python train.py --model="image classifier" --dataset="rendered made-up planets" --optimizer="soap" --epochs=12.1 --adamw_weight_decay_other_params=0
Rows from block 6 of a small image classifier, named by matrix and row number. Rows with one number belong to one neuron. Each number is 500 + 50 x the weight over its row's rms, rounded and kept within 0 to 999. All counts start at 0. Numbers have three digits each.
After each neuron's rows are labels from the 100 images, of 14976, where the neuron reaches its highest value: "patch colour" is the nearest of a few named colours to the mean colour under the peak; "strongest on" is what is common among them. Only what is clearly more common there than usual is listed. The data: rendered made-up planets.
# fc1: MLP up (model.blocks.6.mlp.fc1.weight, 768x256), inputs 104-155
# fc2: MLP down (model.blocks.6.mlp.fc2.weight, 256x768, transposed), outputs 104-155

fc1.330:456423463518443483516547456518502498483517555562510518462510443506471501382477497474507491474457435570480583527528495568410443446464509595498540508408526421
fc2.330:448457484422446507486420514469544469447472432532435507453463498502487453518431466464552491466572526550486516425487439530566480459459534415433519523538515535
patch colour: white; grey
strongest on: cratered rock; polar caps; full

fc1.487:476564486420459490493541442560538526454591467544536441522487513455539517531454424591559496468490584556445504570488503620415572524513548544499492493492421387
fc2.487:518549491464513488510524502551460428528484589431512439420500461418533489515406445461489454480466484448532474386502559453475441548499501482476510470486606440
patch colour: brown
strongest on: lava world

fc1.2:469493424511433401618562402489524482459488584495438585520459487539484488489475481475530533515488479506460527571692515524522532529517525466491475532523487488
fc2.2:426537530482532611482448507467441471498561487492471508496513424488571443544528511404483570381605511447555446404540448408449435447501479504562497578517529471
patch colour: white
strongest on: polar caps

fc1.198:520519481482453511477441460493505468497510532539635510442431577491505528608465445477536488592509530555495486502520511522493418448488443533508466555523473548
fc2.198:510435573584525566566457549486486610496593401490371442454476518545417495539515532567460466436515536450522464459557517508610549554478331579576555573467519526
patch colour: grey; brown
strongest on: ocean world

fc1.9:451496543465546520555537352479439504502539549531336459445448513532546527532568437525503488444517502483575463444401574479532484536522437503413445491467447537
fc2.9:586414481462497471512501495466525614446431446539426542553516466470466516464500423532410527486513544538566541537447467496525511558458561484541484503519547531
patch colour: brown; grey
strongest on: desert world

fc1.17:438586447501468491465523467520509485517421421477589482441407579525518465608470461446555479500500575459515392448553604560463530439533428504478466590536414557
fc2.17:519394499454525536604435588550539547418512413520521526512432398528534455486536387501416490514612573555493480450519497518518556576484391538513559496501476457
patch colour: brown
strongest on: lava world

fc1.35:546507476452535410533547434517442418528527536413544527446428496528494436559485434436436471539475403464436541446519453555500487453467563517505438547517465493
fc2.35:565525576519543509485457549552525541514557493525509488546483518429576513422480528512536453518530536536490538468499538437490477544529525466557521483560519421
patch colour: brown
strongest on: lava world

fc1.352:499537482434474440594607384420520517384488404405431458567514490408477492478466440470514614517411488517527487487579537568535456497492570510426477400480480488
fc2.352:525528528476490578474608573523504460437577557498446461365528508601471557437467508482544499519539446591512497546497504523499485475512437496451572549517554483
patch colour: brown
strongest on: rings; cratered rock

fc1.245:489500487493438458483549471552419507477598384476545492538482478528412510443515448512496489577493531492482492411475516466473497533563356457587491575504474501
fc2.245:525379502512570535543549470479530444540490472602544491470475443576468451555447489545487429519556550481444597425419405540532483507516471542488570512465503645
patch colour: green
strongest on: ocean world

fc1.68:512489548542470522545515492459512385512457573490525559411494502460520437472522503503522501419455502445472527467537549574476553579478511410501479479511407459
fc2.68:513451504529552500510625516497439540543493445377537507470399439478474463496443491451447567455467476442615491483517493478492564377454428464503501526422596497
patch colour: white; pink
strongest on: cloud-covered world; full

fc1.318:494520428470543488490472475512514497459537471450453419467446431482507503420608496546505460439584607403540484444469493530438588567474491554460437520515457573
fc2.318:541391515435492489463470459484478559500459418410555545510566560516499484535405410518534540486451435471563477486490562483624460547484461501458532512486583478
patch colour: brown
strongest on: desert world

fc1.755:447524509415502402442576420414476545441396462460565414507469528476445570516542579448512525495563585545493407540469527440495538489505570549444552500539489519
fc2.755:469508477438494578502507648539501378582543551556441506539538441543491496493437348551503518440479455480497320495492551481525548520521485463562467557472510534
patch colour: green
strongest on: ocean world

fc1.128:445508407447492490535483460493423454494548486551504545506395523504523456502466449440497444488542507501511421454489535541435451506516491559558494615460462554
fc2.128:430517428490585509479470530458581576539439588490362491443503454564512467511496475514437525524440592488503533496482457558522601550485479516474526467587519530
patch colour: brown; grey
strongest on: banded gas giant

fc1.56:456582470437505477455492493495571439509560606464495546608630454525445477522468512422507552550444507548517475500458486473391354435458479483544465477471511465
fc2.56:535477482501462524486645538506473540597476459474482623536469451476520526521470435479571444478471504549541447466494385492468532580489497523550494505481499510
patch colour: brown
strongest on: lava world

fc1.206:559543530465624538367517455560488464439620579422504335489490486443453523526509504452505478559451531519570533548446444547495394619538478416510523549430510555
fc2.206:464546443566554442514504517470530567523451525493444530553513461540583479481493518547500483569520583469552476495604515513478554414591554575504518550483491451
patch colour: pink
strongest on: cloud-covered world

fc1.582:466479432424526499505491549465541546464421470462501472482502544454431440471524416495464496516493479525501565466424507520480560491482476620560405433541405468
fc2.582:528499501605539536496441521444546514496553488424475524448573472493480508475413572532417506466446496523507436394547514528558487517591520452495551487515548575
patch colour: orange; brown
strongest on: desert world; full

fc1.84:509571516439494484502506436512557518463468387468483515526511521492514500489448512412603566422574485453446505491459614597522539415567508454528424423516502607
fc2.84:475495514514550523454543587442436513401531549518463466509455524491624525522509470549473569526450530469611496531511451507494542520585558536449430492394556504
patch colour: pink; grey
strongest on: banded gas giant

fc1.266:445559495455428477501597414407534567443428484472391519530522376438531493490497474410563589530453566570494437501593527596480443530553545508445484569512462461
fc2.266:511525517445417505426542568522480470465535551521492524407571545628450507490441579543463439521508430564511505565416541496505476495527468456538565543466540487
patch colour: brown
strongest on: rings; crescent

fc1.378:567555511492569529415539449548429435486665596486536370514489548461469517517496514410546493558500510549569545497464477536500418671572489402542481498468565536
fc2.378:413562495509508492556506570498518553540476485494428486566568459529555468526519523518477515561495552468540462508601525533531522430545540591503524525462499486
patch colour: pink
strongest on: cloud-covered world; full

fc1.337:519506431564467487534504414516497425547508543562518575457536479515438413446520458563487475482522544583514546525531596596539454456502512499441537525458521445
fc2.337:443577431526523611476436449422625491511491476450508481489487468565512536623471419528515575442452476508522437496535411465564524505450507426426540541483531509
patch colour: pink; grey
strongest on: polar caps; cratered rock

fc1.326:536467410475479459404557514475442472420428494461537441417426534587473451439515469582492486567558503499463468524518518537559560439455561514471480423479462581
fc2.326:533374471556534609500519476536593463564507483521404520490433459528562476497437400489482457503461548388540554492552430514534508524514542482610539526471502486
patch colour: green
strongest on: ocean world

fc1.93:570498450567449465531496453449546449443502539622558522558517473520494512496615465547535537475442495546527454536475559505527491516493452468580522495415523527
fc2.93:458526530401495577580519559494419492455457442493531504508441537513563467509453509457480551417594509417584491511500455430507468543518511468493532583505468535
patch colour: white
strongest on: cloud-covered world; full

fc1.321:496464493511489481528430418593461556546509464525536414460511468502469478512494386485477497490498530575530464473595546597399448551535477425556539530416505563
fc2.321:589456506539580473455503504484614473497449498494561522399503530525565549506345472549421441408508512569542601530597581522468456499472435468463487497578456463
patch colour: green
strongest on: ocean world

fc1.348:490509429492468483433477502497515471515554392456502484439433490516457518528391499490517548511498431485398540502540527523485442542558546484534483463427563511
fc2.348:566537509576523555548488569522596491568500481454649508484538529494495475599467437521429426503517429428550457515508482471534478498472456575468459539523426435
patch colour: pink; grey
strongest on: polar caps; lava world

fc1.286:386548451431679469485529452531455561550470497520504517533525442415523463454518427478496518490414526542499558560438513507480471536548572459516557475530504493
fc2.286:441508505501505527427437576463446492467501575593530459407472444479532517515500494480456500459441537443490502439381520533489495513507407461488493588492450457
patch colour: pink; grey
strongest on: banded gas giant

fc1.199:494538507541469503493551444412512400434449516458584578527428505485531651489594500595483566542516536483524451574475450448444578528533558532418521500450452516
fc2.199:490561534457597513579423611534535525567594496572490562408543373488518447488481494421508558514518567446497503541530598666540540498450485506491492552445551492
patch colour: white; pink
strongest on: cloud-covered world; full

fc1.420:507479530501488458486570448438475485535584550423435501410514538482458464539526478495498403483555545460449450402519460567463465445539609509519457551434458476
fc2.420:482488440473475466479377587528501593487524488426513504573535461522528538490455413518486521500460571583438409629454511432556475522471449420543502463433548479
patch colour: grey; pink
strongest on: banded gas giant

fc1.60:528488507430467507530511497555438507474425505503482438392441429516479454418578508576472454549497533488484470524409462499402484437528553494453591530575418593
fc2.60:612533563481506495510448554465572550539511485542520479413522497450476555504432486518557441518479522519489437422579462566500532468545500551526408510446505470
patch colour: blue
strongest on: ocean world

fc1.616:514542520486497410595529505489525492450476531525461577493409465501474506505495440505522454514403571546473528545523447547495517547528647511519545558443452489
fc2.616:489421507471450548476551375507465538438512467517495487546460454434458407434495621564504510591492449483425491518576468512477549483486468508461365517595533537
patch colour: brown
strongest on: crescent; desert world

fc1.141:490454303471443526393475559549480459504483465539493438389471554539465457514505504499458502542562409457491451419497512504515482461516502494500484449456496481
fc2.141:612456495558486552527479537593509462480492513450575534453584441511550490482437482485464454484420560381545612487467403499416418487428492546461530453510463572
patch colour: green
strongest on: ocean world; full

fc1.200:555478397516343489509499436456510440543454503575489481402462508486575535446610509533502498583576545502457430506509524567489486498531571501502589550477474466
fc2.200:513498491494585532625579520595557453581516475490532506562506481480624495462353477523528417474508458497510540513458447498468426553467507508451455495530478458
patch colour: green; grey
strongest on: ocean world

fc1.325:528548468462567436495515561426559431470490482464550515438515516428573542460540517555585525449527498499471519484566497543495492557476465544499440447520450511
fc2.325:487444482493418512460543505483475508483555525471363446505426473507521465515477501457422606476539496455541497542493552487515505447534468501517573460514500515
patch colour: green
strongest on: ocean world; full

fc1.124:497513524532470516488509356415520364581530380494524501425431598529515522489459485498497576507480496512445515493510503498497445578464521492522534511551493470
fc2.124:520475470606616472488521398456467521588517506533458461458450460454560519535406503513436447500494468559511591428419411523459504472472544513474559487542453429
patch colour: pink; grey
strongest on: polar caps; cratered rock; full

fc1.238:483471553447504476472466432408561459424495390395455512526470548524528552398494449502480559509556507534467497485452467506431413556507400503580606512504461648
fc2.238:502489517598522536498489536530512334503441408544399517515497464445472514476500537545440498504555443435517494435595669483541482474499462498495423442554493545
patch colour: brown; grey
strongest on: cratered rock

fc1.742:449605568451489497478530439516482552392535556453550461484456504446406517425431575443435514429455526513486504536541586488510445519427522493602505538584443570
fc2.742:500455504461475583494354545414490483488475591535483457482531392488498421563441496537496497475444553474508527527571542476450495414521467508480500508517528516
patch colour: pink; grey
strongest on: cloud-covered world; full

fc1.728:496411463371412532487492495534462491455487563448458424571449426469476566471556434457421466498506518508441356390511585537393598534522503483498479572474520569
fc2.728:476431542507510402524553526455462529487521499533513554484504498552438504552519485540502517487474482541507534583471433514513471548526519602456528492569548555
patch colour: brown
strongest on: lava world; desert world

fc1.65:513585521508559510459527452580512371436484419541589504484360412489500551562485465475426462555521558385498477467561510459428573500505478533487535497504431599
fc2.65:478532471381621410498437491470513584454472530463492460439556438538479599527468402454528452433489573562532522556425591503488485573455502440438404549462469425
patch colour: grey
strongest on: banded gas giant

fc1.640:668439499512461452403609457457459531546443390455584494480492591572453534485441501579558518489515521464468417504479462484518454472543518486474514486532469506
fc2.640:582357470495507567513543493515536413504545509449454546491494454517509480416491386490469480540440551446545578481515481539500474484553495500554543575555484463
patch colour: green
strongest on: ocean world

fc1.82:462617515432503444493601393418501484470498369480471488559534456525506562498421529523598520442525556549517390456491527488519471459635544587474529498525508603
fc2.82:486506521491433555482508624504504489454579599540534459521509457470500473541540500502424523570519516494563413544414506551535537578555513562444533530476503506
patch colour: white
strongest on: cracked ice world; full